config.toml
depths = [1, 1, 4, 1]
shampoo_beta = 0.95
precondition_frequency = 32
merge_dims = true
Rows from block 2 of a small image classifier, named by matrix and row number. Rows with one number belong to one channel. Each number is 128 + 32 x the weight over its row's rms, rounded and kept within 0 to 255. All counts start at 0. Numbers have three digits each.
Before each channel's rows are labels from the 100 images, of 14848, where the channel reaches its highest value: "responds to" is what is common among them. Only what is clearly more common there than usual is listed. The data: rendered made-up planets.
# convs0: first 3x3 conv, stride 2 (model.blocks.2.convs.0.weight, 240x128x3x3, each kernel summed), inputs 0-127
# convs1: second 3x3 conv (model.blocks.2.convs.1.weight, 240x240x3x3, transposed, each kernel summed), outputs 0-119

responds to: cloud-covered world
convs0.18:134132074107089180118124122103110163116106117079116186080107113165107103129098108037150082145153116135088059177151255164099149138124100127166145152120111173119116170115108120145131120153125144146170082094191116121144171147134166093135124157151105153090119164134144134159124144123237123130090110135112103117167112124110113142134130163119117086157134090131143139105148133106117116152111
convs1.18:093138118130139102106146048175201177136129132122153147084164162125138143116085107094061098128116142111119129088168125106073135129163093163151126121163140147081124107099104119204117195125145141129117147086143168147107117110149127129129178121133109169126132138120146094132150112157131050109131108134161124133143132115111066107104137144125115114089094113157144117

responds to: cracked ice world
convs0.62:174077092105098116090130147154124116137159123180141189155110083121123094137134154097124113154125133105157141153169114146146147138127139113122141131090123148158121134131136110136143078150089154138126116109129117141132127171077117162087115151130127134000160134122089166159108188101131103152116109051131175095105174157159106148128085124084114157151109166122139137137201115095127133113098
convs1.62:087144172087104117107084126129093080116127104120127108075126148131172130103120162084099123124138166096132132170153114093111069119073107124087072127117140159083128081143099106119170059093074135107159109101143138115099103142120134132091156139139115169102160118102095105137112107057108118149076154114155112192120090184196139117097041128081160139100128132111129133

responds to: cracked ice world
convs0.84:126164176133103131148120107130099108094135080147081118125098128114130120172146096175158150071195112104193157092153138133104038136122139134173138162107151066137112131139153126160159106120142057096091134107105222141151119183104126132128143101066115147116153104135142110126149103131181127109127156085151138131076044152096109145127203104114138144139184142133154109144098124148164146200203
convs1.84:102136186162100092209137155119028186139123125095134108132116128127135112101123118118102141052087155166118179132103141141146109104140176141085130108072107113180088165131135139144126109153141135093120138145113107072119180134162155179132142140096156096153158128157083162134100107137121132119136123123034171136085104210197125142131163118134116131086093097115113175

responds to: cracked ice world
convs0.25:113108135111154081150139071143149198128192148098131066148124115126067115131158116139183080160139099113224131104125078121083149139071133124171126125094111128171139131168051129120145080146111117141097194085104177120139147211139124144156112145112163152090153075177138144149102081137132125108082136159112200114119119097148155131138138101135128123116097150115166123071160082090092148073117
convs1.25:128174108140160125168123103149053121161101154139173184060101153158118143141168129094151149094113106099119101103155171147166167139116094133082109152096157129100121177115103102070133139134179114091209148155098167123100061173060123115180161093129145083201168140105146130112109053151084144174145163154155112111158129196072140146106180147166157117095144128148158174

responds to: cratered rock; crescent
convs0.34:062150132113128158061119161150151169107111185116128092099128105137159118158133180161110101085083156094175150172115169102109166092216129133125139143142130096124115114107131115150007093092120089111121123140163092130134129085097137116125149132133183124110125100083112097122126141123151134161053083102098106106120142116058143172057126120043100119155136090118127163116133172108191118123105
convs1.34:122119111126150139122188095104102109152110112143115128110111125124139134147113139131108094185133228096139172134117129116136140135085129067168132090111126126135141172099145083146135151100125110123100134140097076107113166160126163152139121148067089183147148187112104108134113157179120106173135113113148120140175111102127226134129178146148189126147112190075128095

responds to: ocean world
convs0.23:134125116142077005207097128140129149152149132171131063119137117118063176134140118158146152126120143121095147116140115138137099140117130117111146141158130053155157134105132142165159110166090170125110164119118136170177136079098180136165080097108074126160124183157176116127100102140158114133142130201140209133145144131135155121146151132135128120153114178021121127167077151124161143077112
convs1.23:145151122139161161097157118141151109129150108178072114159141119111160157145145143142021127127135148061115183121116120130155122190142099170116156135155107160022037140089107162131070130133152110142173122193145114134166100100099074194133106121150145127174143131098106148136123098188068081205115138162165140150155133119131123137170159134112114074209103132109135161

responds to: cracked ice world
convs0.207:074166105114124156108108150139148099134168126088091115129119153121115171107149136169150080147148164129198190108165078140134135148098101122130130177151166070175122156045101156125141133145163192183109122123183156108160112106152166175135098120080162186117139163179096155153112125130110102094124183065109114118148122110142097132112128135067201199119134118167148181144049132098112132130139
convs1.207:132118103114113125069182145100081130136103141106118111099101085122139160105111121095177137109133131059134103121152176144139125157146139114115150157161111110132113156170115111115131165171124227151132129115124153104099077100073075179116124144172078120097121132084121163077086133181142148094157130146118132094075178140087045105157083114175132149097090158188114142

responds to: cracked ice world
convs0.56:118137166154145113102148128153110164118173144246142112132136140161118137091131096075106080080147140095156131118121126097144095136139136138218170140142125090125141132184128124109136169128084111141111197159085097133110154135131115169124133127129102102080134121125131175107163123214119135115092091111160093111155164148159150140119145102147055076168123179183141123167131164118221145159054
convs1.56:145190053146129142122095130113170132108140128156106135175132153139084111107148151156111132122149186108141119132200173150147133154111163169106168130102120142113115146095136098217121176114150122127127149083136128123191103160130168119125111117151186143183153098142121141115121105224119137101116120112131207105089143144064139143144122126151084155089095186117106124

responds to: cratered rock
convs0.178:121065156117102130115113114156104111093163108118161073186072117145151092102133227072124114112031140174126090142105113143089131141085145148098136115116131164168110122171138094125177065105104128089113123134193102119132118105202071130153128188148093123095097095144143148113148137110109136170153154092103097161094141077067157141064149150115197152161162124139094151163134120133114119131145
convs1.178:150123199179132135075110098177098110154129135086112121182120157170148117144136140160179138100134160087136185162161142041077127138099118129094151154147127104095143134101141127150125123104146118154159126129150114090141115146155166121059172098148208100089132122144166145129136149161159126080082087097057182081103139107104092108197085120167224172145105166117171126

responds to: banded gas giant; glowing rim
convs0.230:134113123183119138142077124131159101094145227161057166100128111161071141202112150107127157103158135137044129120123131110155140131126125063140157154089109129128122099141151121117104041078132117170111109104138153131112130081142172145119072151172153073187107077122131135076146144106115136151137169156104138142149149135243120113125111127129114139132113122059152123094172155116085106145158
convs1.230:127065159135139112061110129097133150138137105087129158104150104121117129163076158138173158122166173043124092130142125174128118145089118118143081163113172119192136123125127142128108148154130140111153119115137122093169103142119153142088131110182107112110116136137121124171125195100162139108112110119129122124115094061137142130158174152118115212130124165152128172

responds to: banded gas giant
convs0.192:070127173098110136123101115142105144161080041171132151106109104118193154051158121105171144133109142150076108133132174128132154122211129155112099116102038123104165173135124188113131221159141127147130159155170106111125135132099158145164147137184147133155182121147162162157148147099161110109116122136142124112147141171153095118149109205094126112107179185144159104111094170159135142097171
convs1.192:135113149090103134084161140110133145108123139047143088163153137125171132097086151178117158147152109087135123121100103099129145143115124164178185143136095127133109059159132135171128130130123133218148067107147081144139106136126124180161122125122124145134114107135076100216113136109163135129061115117087132134094128143211153103124102111045062156131091100109126108

responds to: rings; desert world
convs0.186:144116132166127072202095145116159162112116119118119188114127131121123167120097060187171088159117145123056088131136115110171192142105125135140119167133146100152115088115087091114168195128158149128099145133136172134100123084166141106097119145204138120128139104068103092189115139108174087128083153100144149143142101133142155115202149136163132121146143136157127241128095088179097122079115
convs1.186:112099113145062116108126170094126184157140123141124173184186091116117112148174152154100141035143104164141155152147114125147107114040148174106070185152157135181140118131123080134149162089125105099083135164157120161128085113127127063063145129124158137161120085095128070101129158139143163162118131138100089140133067114084145134135115109120146108089134118112144105

responds to: cracked ice world
convs0.203:128120158107111170137120122136132207134130087191150077170131101151106145132135211181141216049153123144151143109131154161124147131107103177108183157145083125185144116125110145155139091098138139121173129103126187098108104153095121148142168134091114075150170121148025132100125123125124127103168106070125157148098107128091058105164103139117136102109135161084082122114162182131148079106098
convs1.203:113058111135156150093130093135185152145143176187116141181144098116172172099101105140115129102101171163088115094107157085126140108120091151133105135107115093209206153106180138165131076170133129108205069126158101106146075160120121113128090154099221139140083125140151170114153091023131077119153140098132133144131143206146175115134148041120126099155104086190160140

responds to: ocean world
convs0.80:110174117194127041123234109131161118134157147119160112115118125147107161095131142114171129133094148169115161127162136092119136132110120123135139180097128071173142128118125128134085177135166137092099135145113109114124125101068121122067071074093179116213122175178075136178167046146163145117051152096183135111080173181128116139093116137143142118132133124115133110169109138138115122111132
convs1.80:173151128084111103127113142169130114152142111149144142154073110101144145136165111000117149083171095117110151091158107110114134114140130140093130166088187116132145141135117143141115128100122077169172126155101109105117144158133112138055118144125075114111149195137112102141124126150132130131141121108102134121124128145148162146102143113137134103140165146134061138

responds to: cloud-covered world
convs0.119:109161123192139114121191105103151144141106227133139150139143112143127131149120102126118088154160126119101176104157196178070176147085125095119090101114132145138123157153096064146114128101112104153093151141169061156109105088141160104126117162103087117107120133168223089117124162154089088103150102179096155101134062148148149163108161192095168054137161153146107117119105116135156155110078
convs1.119:107111169157149132083133134203107089127085084150099094120117121134109139136138111066088138205160189140120138134112105068097123098119148126114123162114121152125123113160128109122140150149125088106134099118176155134091090168098141091169159165106134190166088145182138125096146121177172117108158094181144147109151074130161099091097086123152103119174130116090128095

responds to: cloud-covered world
convs0.152:102103098170150152102132082145100118083151086145143138160144144083114139137191087081159129099113144110184143153180113073128142059089128161126108122097142150181132122134113131160063144124081105123147141109098027164153112118151103088125130059109120180168149148129112112131099140104102118144112124129145085127117213099164164099056235128114149130131107180105079081116112144101135134139108
convs1.152:123249112084113144142119129116167171141176077151093147119134092125094112161128109132165143104110099107114125102172152111126144129135120106162132149137135142120113141096126073114146119134141038086153127168162129098128107137116077165166089167152150152143164066113127110149109132150154121128155165095165149102055062157114099128146203125144152151011107141104155144

responds to: ocean world; crescent
convs0.9:113143168119112153110115134118120115141149078157141125137134095143112107132138137147142164134127124148091128125080096135137097149201155122160095105093142049158162202150085151166096255103198136180104136086032132130139101097179115178109194143128164124128175124114113113154151156141128148114119110077128119150111143149174133107078137107136104135121131104138096080126102134050120143105134
convs1.9:092154104101136163015097178191165167093093078143144140102149153141145114143096136157120109093140082133122121134147174147164129166107102170139120141121169095144100168123119148202159116124112111151117138138129102147135134108137140173107138112162117080105166146115143164147102182120139121126161178086122094146124142136121177091126133130139147149144130113189194107

responds to: rings; banded gas giant
convs0.54:134172113105130173146139119148134183123156142117147079111092156123088104145124155097111128076113190130136123125151172203155114101086123122100090099157108114110118189063111079147133099114139155113139135147119074116159134124255147085103142215150129131122158151104087128076088097169127135145111079045097158110088084169113150130117149116138149144120162147101138154138164151113108094154188
convs1.54:188145143157164139100203075100075144107132109144111119098147174126114114132147087132163120158151192069073061133104124122098131134129144087166187159108154141085148154186113121186127120066141102165169084135148117149138107087123086091152133153098121105158117140192194082110123121193132135166123151193175109149136156147133110156134110139120140082098146110161221110

responds to: ocean world
convs0.104:133184092116118133182180116112148114144128158130151088132127114149142090136119114056081131138112150137090085142133132106150108152098095113150186122127110161136150105137120114132115111149090104176108116136142162125136143132113130142114145099138145123000130094091106121170135109137128079140162131069142144102020114161178108151130100137179140144122141083102143141131095105126157115141121
convs1.104:128101104096167141123148040142141124119132097137067122128138122158134073148129128116105173159106118104186138119106100142130089152087079081166099122137147130121148159101140132103102093096146132108165145112121157119127141151151101111109164144114132170143108166136143089170132098151131148104135156158141176139112129058172082211104122130112165170192110101147060137

responds to: rings; desert world
convs0.48:082105134119123115160137143185124118116146147070110160178187126164105125104139129150142141071183168145135214196105129096139088160151131144114195217123151113165114091130168110129073091076133138052081109165147152129131132084154117131170148090119101143166122126101117112107169069106123099160068144125146116109127150040089138099168129146129144105084100120097157132092170138127174121146103
convs1.48:136101122155085169092172096128157233090064121124128133092139119168126137135106173156152149122091096061199150089148117126139099121142109063116182133137150088113110125149167112124137123170137125087121101147041077162106091069095135145172139130109085153158069123187081129175098097159144072155130159121108189140166140089137104132109126155179110059160181115109069085

responds to: cloud-covered world; cracked ice world
convs0.36:181105183089123127124135140106143104135082180128143156154144136162131156117157079120150118171119093118121116098113114133084131083105108103048080129149119152143078072137072131111127148077130104158133173142071203126118122167136110097133135107092096198129093143138162133152132162102105116135141132136124108142108140143127129127102098042184145152106236122190116117117106122129138104147248
convs1.36:129184032129130124103079107181096114119152153097138137096066135114154095125255148132131107087121129155144159121120150113107114120107150121136221114113131093128128112147136122153132115125073097145062104127112071134138118093141120090035195150131107117140149109139146138074128148027149112118128109145133174100145024162126214077137142093125133116086142167146170109

responds to: cracked ice world
convs0.159:130176142066110152151125156138125203131174137193097072132149090139126164136104121094108060147168102110144138120109174115190120083120166115135122114101120092202116127115140113134145104158134143085156140072149133069140202145171132153169142168120164148124126141160188108129124159113080136087094150190125128116154168139140121165114161071127128106116188139061122119116140133094105107239117
convs1.159:168155128110075124080146143104142123113139145106068115147175101163088102116196111156107116140148175129130092124102144163112178196102146134111101115124172120157134107165136058146130129096078139080126157168090145177127159139065127145073130130148103152157149082119140095097132142197088163127089113133106184110090238145137089076162158119126091128147082145077187066